From a checkpoint of a small model that predicts concentration at each pixel.
Model: 9.63M parameters, 48-pixel images, encoder arch poolformer, encoder norm layernorm, encoder activation squared_relu, encoder moe top_k, encoder num experts 32, encoder patch size [2, 2], encoder depths [4, 4, 4], encoder widths [80, 160, 320], decoder norm instancenorm, decoder activation silu, decoder widths [32, 64, 128, 128].
Training: adamw at rate 0.0011, batches of 128.
Data: trained on reaction-diffusion patterns (Gray-Scott), 47500 training examples, 24.3 epochs.
Rows from block 0 of the decoder, named by matrix and row number. Each number is 128 + 32 x the weight over the matrix's rms, rounded and kept within 0 to 255. All counts start at 0. Numbers have three digits each.
# conv: 3x3 conv (decoder.mid.0.conv.weight, 128x128x3x3), inputs 110-127, a 3x3 kernel for each
conv.61:100083145106091107177201151166111159172100121077168092116092130153092161139138102161147116080110104114206111138154134136156123171156110116144103138149136099118098113164107119166140096089127152085146125074089082088141123159131136125106099150148176100108135081140070085110133138127155158106168203132164151136109073086144134138112120140160126173097160086111123102103161095183198118150134134089200119163160086115126126154190187095097109158176121157183192085106139144093145143112132143143153
conv.62:088086111201126118158161149141138102065186123105127143139107141140149182109163169124178089116117104095108137156141131138120065099046063161109094113112203127129150169150127163129133168141150129164083155172076158131131124121116153185158122191128135170141104126133120102072126147114144090108099098143103126128149084123125135088115109070100137064131093080171104125129080127133114141123123153148165121079111144161125087147145095123145132131140063110127079111139119140124200120170096139171082
conv.63:167082125142192114122092110121188147140124177126143143127150178173128182102110126143137130147077154110189159116054067149108042164160085152046115094217154094170108128161116126099148105095087141201155075119141117064125136162069098127113154152147170105165148129164138123157086170071208146091146119093139127160116124106132139164146153100150136126182120101138100070133105080089199095133167089085164148139180145123141131087159161094094182161081128082167164109140129119111107156166051152162077
conv.64:103095160025209138092102110089183114122081147192192161168148099093173093117130079148110139061065101101163153127134145134084160131083145129130123092157085110123130162113141088109105073098143117112079164138137116101093134085147170162133138169146112151114146136146141168116125143092135207085089143133158074139148126139147131150109109158133088109106113129157117131146136094133138157084138126101150170139075153099113165138079147148129133122105145121145165137132183128140130138200133122060143
conv.65:138093176121139108166136139093086113152181149100119114173137147110165093118119147152139149127145089145100155142104131115173141119098104166085132088089110142107138138123176088071106167130185127133080176079167133105141158104118126107096116152138117119123120132159128081125170119130151100140123074096091147116149149106086138136133099114110033154108081113114135136097133173130130127175156153123141149181184167152135100087045164169089158147176123160084122137164158158122108156157121132096092
conv.66:074102160148129151106157142136168113128028160129155167101115130163048116169136130117131134158065057167077100126168130070177093107135200067193138145133167096150147092101110162153087154099171151104107048131104146113157151152118127100159159131160133096100115128122128110181129158115133149117095123173100180113111040176129159123101095086127194133147134136115158159173109109095168067141164124163127146097087080117140149135109095134129122162133144182166188149114086141081125141100154121172119
conv.67:171159068073091000148114060143081155129144132131131160115126179091149156132188208111135126143147140128104117125140108178156121102118120162121094158097037152110039162123070142118055162073065151145106202124116097124105105120113142158113116154047084100169107155203116142229141156121134090101113087085102140156116138161103152106142177154098128164114155156142128100131137077152099136129178132144101116131099137137117126147089139089093159125113148142168126127110100130121084106146145113142128
conv.68:108116092190087095157133117116110113138078144152116125100172114146158090164155169128145108133159131094101205155119110161129121183145134137117167112140138094067171158120150142109145113128116133109102139138194067108143188137101086124130160128111158106131110147124058138117136107191106078155152124101123123100120136090109158116134077149159151144118107126127160133139130152116115155147112051171163158137143155157107108155117101113158089069152174138065112069145137133082190167104130111111087
conv.69:120102123168000134176118157158094175188153134105117117111102109139140127138089095130138138080111103110127151144161118110140098141104090111121115180111061125129132075091090092099095130124170091135095080094143110132084058037129099111119139085143144205078124119077098160125135106159139099193152187172156083129158151133150161111140117155113077118180139149146175119096220152116090099099115060126182139138144061138183075112137077117153034115183128156201141120147138107087113128066108140155173
conv.70:073116209113163136136196144132186153095208144099064111115122132110103109105157141129188160146185109118103170144127115141121113090071099156071150118172108105169105115182127091130163150102167172115118198167138144114072175169137082091122085109068153066133129180100147146098121166132189090189119180121081157146110124132108110137098129111092097094122191184148086115137102137098067100082104114122182110158082133131114125170144164137090119113205103151133124145179134106116133091132103120173160
conv.71:130064087155087147098124093159146125149152089145138146175144156151126146075063083127192137125126179142119118158142146141156146172175157093161114175151079145196123051134089162091160195154065126102108157108124114158125150122076065155104176136156178141143131125095106113117084139070141192154111103107141155147151130162159098109123103089142079152120185153145121092117150161102108137124097120170101134147136128114082122139176143130188138106086129155140172110170132145144102151124122120157171
conv.72:121116183067091114094119139103142174169135109100142131144176135131095103140131097153150140111046187094131146102107169132117179129132136119154105156000093098105145131054098151115120134141151126122110144169126078094128132092072159134133132114148118116117168131134093148119119050148129165048106130076143138138114120163100096174162106153152152192127100166130220092078171153174110133156186146125091208102169113103130087143110213130125135085123147162117125104102075165127166123080184165157118
conv.73:149150118143137130143156127111080153105132140128200161112113129135135113164163117150140125163196112101151140116092134099131102122098150185171084091066137115137107161121155083180138167144135142132185085124155137136192097116125128075142132116195081089148105143175166129096159106126141114102135172153136183091134121060151120143175130142122149131110086093134097164074167097113109139139101076143119089168167071074074143128120184084096154142110122161089112156121162125119071165097068103152095
conv.74:117136131130117149176163099154101138071125153125091171081108116137238186131151133135150162070179129143140158127171126130145187120140086094107135118040107131121058109143129087133117064076162100077116097118082117154131124109131115175102150208184151131129172102114127119115166098131084096082125129122105152101138129110098116093110122132081130108095147204109138104098207100142114147119084097115120086106111089120128112131090139165177086129104145129191109064099136127118107109171130097141122
conv.75:105148151125048079173116148118123124125000138153160114161171123155110180119150170138183117121121157073152094104105105120109105123102169112161150130048086143143125118139125182057076127084125155131108091123134154121151118104140168130163152187195144066136171119140121120110108112112113087076145152081119142143111063192130139139147109086129183112098089122113181097167158082164094135159136148066092105175122159123165107133117085135125130087118111170112108133103117160096128176096101119168118
conv.76:127125091165217156094179106121122055157169092134099146152175149153167180147187131126116156115212146122141147126142095108109092130095081105102108093119173167158168113125166158091104171094135160025136111067185138083164139103142146118142124151124172122155101100108166072126175105133143151121148099114153177157163157156114138154146162094130156121146154104090126141121157153094131128128119126142088123118108119124128104061031115147104130136153190114084142143108111117175153128200145095183111
conv.77:106064148110181141116137076163110153144179158123144124137113126082143124121147102101164148088173081142120151171099151129172125157136125150085093157111139114111148119058150092156098070086164128071137201138139106140110156126151095115164129152109118147148195150150130117163164173138095150165132171141159177118123118108155102093143120112135093162156188154133156091122097120113080133166083080135139155102178134120125115173114146098053126190147156150095105129132098155117125132118142139147157
conv.78:101202131150172196093150185104176169142121143152105100164163118136150058091035073106097105121146195154109117166108174144129167175173167080098106109148148097166156125080126079087111175158123112138186122063142137118108138150125146172166134146204174140160101136128105085083122077105121194168090182178105161149101195095142092109154146103136090123160083125112104141120167120191145157122130131191163073146173111131116174091085101094043128113137101153081112139095132141166105158180149136105148
conv.79:120134109152186135119157115128122160140205124119131117137191146114197132164134134165145135131078120143145123103135160147146132147122107108121140131066121098101106126119121172101168098094136168063103182090147077105151137105166131156135146161097112111104162113096144083179108114087116160152100140127081129155159213096131092159117100052111170094105150099146157135125099150147111116115107095135182163067021146119070120071075147168120142133079153138093165126160127138162130134254099131177125
conv.80:086143217096195158102102163122136153078171137116168140086164179102149146142103182111104107108134130138095107128135111133120086119101080126171144102096114097077143149116128122109090151148120143147126074045124132154126171139116118131137120125122127115124137107165100103116194178166153090111114157094128072097101167112167120102138123123123106094141123074163080109130184159146100184091126107076125150140114158106061103139008154132128114120138044135131094146106101176191137101094135090154128
conv.81:146205122123137096115140110135166155117099148134096108075138126107189165137108126107120076175097113132096115098173126107151102135139072144130167106183141146084112113102134129077139134074146128127106039067190088145126160096169161167100138141066133130108113116144140162110112150161143119243150128143119150105105229052152088126126097121124063073154122186127116115187074117126148101107165125179108100132139112140097110109120104160122112106110114139121115119132168123164126087193149132126137
conv.82:080151145167050111139150196117138164138117151145172120135146102148127146126177144123121106068162132153101114168093136170151101127084112082153099112060121130115136125133161134101118123135157121135106148112129086125125181127162121088136179159095117119152170146143087108123145180082142099125112129168156100141149158133152127115128199156091149083138090087155170155087110147149062103106161142136146076157136122208074101143125096097025150115070154127091111111112122146117141128107100122110144
conv.83:127086155084053079120084142141134131124174176113121155114113093153150107145154130153191135121100074146097087145158114129194127145142098137157136133075086157126156112074168146151153135096099157113116097169141155108185155151101134210143104086109036150137171132209089155128062104190157048133145160055098106107089097112134155121169072153165116107113147183128109139081094133130113167170118118081088157156165154125076091087231117137206188150095150126187060154102119176129125131102114108083116
conv.84:088093137153114141138117127149141108130116133101088105143101070126145120144144077100140151076151216153152145124112171114106193124120156215104131123077088102096166127105107125158113128138126102142112154106157078127095120112125096140086130139159143135120152235093133102080183121129208157149126096075107122121086169145087053171122094188154116118150136144159054128118086121141106162067096121209190166136078160145114101093115113148117159131127137154199158166133143106202159150118177119113094
conv.85:159080124162090072162144128155153132141128107129099096142123109174202134111133126131159127061095149116105114140128128140133104108209092078127126161096176132090143113066141146105138159177184103057084125109136147141132114099158142029111129152123084122095182101137148122098076150141197121140121104149069150155107073112147114134166106111095123096110094157119161153107181145112091118140134092206147064128089132122104115126082149141145134121169174112192071090111161140113129131189174095140117
conv.86:155112102131137091114127151108099133182149104054097144139115085166100190106127129127157126165115156113173107154155131116184144094175178103156149104082146140159096108097121144113121154095152112097129098122186118150108174141115152142135100140096132141108122156131129119183136135084086104120096146171103148103132131090076126096128132111172096137193131109126132157148083050126107138142133096146056094154132103127104149167177151095115136157108081139071083148131081112063113087100099142159120
conv.87:114144100138121089133155065110159159119127174142142133126114123128162064170133091125073125127122202136087078112170149126179150133151192088151046101106105141176062127136068139156108142123107129146058115128124121130125100151166148119117102160159103140217094158206120139223144158116144124052118118091132136208119165204108133231074176161144146144126137128146089105147117101133112130100126089120115136146115158158116114118130091150098205104157098168120179126133094114137180118147202123135184
conv.88:091127114156131178155147122143162115100182083113127155124117137193132185142147105122127102113130118093160132131151148109172132154115121101121107123067165149100124138075157118155164124143100144127108060061093121111111085095160146182092078178121129171132156106156121128165108145143108144117178137114115158131159127189124136139108168144134173104134160128152141147083076205110102120105177148153118165112094115112128152119082156144077129111144121101239098142131081129167156082255149127154163
conv.89:161079162126099072084138150095206116110097189086164113144153131139038127092100099128182192096135156109127157075110095158182137141157108101130178115085169109070114115128062146135105141137163106125119155196138133106128146148132122023149142131136114079102126170156092091116150145062175096149119170139086138093119033110153169072146105093109235125132130106145198140206075189134138075218086127112167125130153170095188129118176123117076108137143113097100040120201090096097084123109126150189133
conv.90:149142142096158146084153136131205071095246094152117130153129120109134137144139146155087129115088092156124133118122102106089109126158143123065135122073193096125101080140127111130075117115160114134139164181017080098139084138127172068031167100111119121154154111138133165106153119106202144125126113110114153137101093116132130157130149109137191086185148121084136151175084156125096122132179169047111174066152144134083147128112160133094099126121100102201043131131131116132148100120131148123123
conv.91:156152144098162168121109093139045098141182127106142120159118150152171122125122115157080163142220213124181083102132126119148105132176091192123122086065126181103136091120151116090104120132147163115152168064127130133114128154119130147087113166118128084079165133152137089136135163127070101132097099094126150091146205138131107108147179148169106099146109114088095147059177128148078141110149162061090164103067121107141170064110131117099141146136161148159174107123107157195143122163093158142138
conv.92:097082140160117117151180144167101113069153119140131156163156042124104072137115032101098135137112115126150073128149175147183194096147179136072191106071169107165090095097112159130113159109152151105113159148138115140087100109125156095177121142160115117136122168172101085135093220100135110094119161068169171139143095116145059134176055117130120181125078122114148182166035098090111121140182166115128104118073096124111104119151160151143148143121043082121162122136120138167169143169101149138147
conv.93:148114148162140143146167143132153113105174116117133095137122149165118169148110125114167171101024121166068085083102084100091112113087102145128201108122135148106066090100170079154120136135159128113079142167152120124138141083092132155124133111155103130093160156131153171144126116076153020138169154093147131125129092091118114146090125162144104131112111146090067161143105125125125143169120131129149118140148135085105130074177165110108107075075125117241083141155166132175159128134108174104096
conv.94:157217150149097131114098111112107221105080195103132161110130064121148099126109102138124100124135169111129199129089116142096144126139143128110073141115159162114144143163150136057113141131166120136151085132192134134148131118183113115155123140140124136069102130116097139121118096162127113100141117113146122096128193053112122088100106091136088075132061080089098124139094128145153128112128157161132112167149121103131226142169135129122112072146161150104143149152127190152085112104105093126119
conv.95:108073123093134146087153133139089151143131139111148161111184127146139089164128093152179091158164093173123116100102126100174181168122141093076125133096112123136113148040132149126132117116134099132129124113127126135167145136144160162130153102126129171145159116089119172117134097094141077098151165133155190123124106102126177109165119107169177098170087147128147117126145038148145140140169132091121129080171122116105134091115113137203104097076097148094103131147119146162155146143131161122198
conv.96:067142137135202089116115133114142151133106218092115130135117180108127121141101112147104114221076109148193178101100127139192082117127088130115123152186157138211064104108097146140158138096117068106162137185150099073157150121144125130139113112176110083147146110148176128123143149135098116132120205122165106100109152119144069093111137171099100120125157141093188120148039147122110139127159195099080176135223153085122146083227146133123162137165086110228040152157194095133156092096133161140131
conv.97:144120150162174073125123079168134125114114113075059140118143109100079151098158150101086150099233150109114138147097109119157121096148095094105175081069152123140103145106148191172118144133098147145170080179159117120145121110139123052168113118117183141146146179124079132072121160144169128159099105138147214130136059133097133163086167131137216153156094108115166140149131112104161121141118138158127089122142104183190143103154086118132078141080134143063139131090162091117095095132120079162157
conv.98:073090174108151127097138129152125127146071127111127135146121136125157109126068110111104152128082177129104159162126128140142100092123089132129117075105178171131112108132146102122171159187170150139109117085156093128173115131166161191180156137159145158122126083110123163136139128179187177111180091076130084095194119116132151085098167113143095065120142071137139119116091115166113112078151134103062179098122177166113153145075131101155133099079145081130166120090135121134104188159080096137106
conv.99:088122070107102069159066072151119155098137166155133118109106139073171187093125182089101124110178107134153109191115105110190103176175156072110082098118114129084120129114112199075132099097111176121088148057153174158113145117088161113158132202173109119163119127145141130191077158114119145108145182139176099142119147108113199157117148120150103169115133149094121102136166094152072103135137118150109123187073085122105144136056171126149119137108128175129131119101147103167131139148164096119111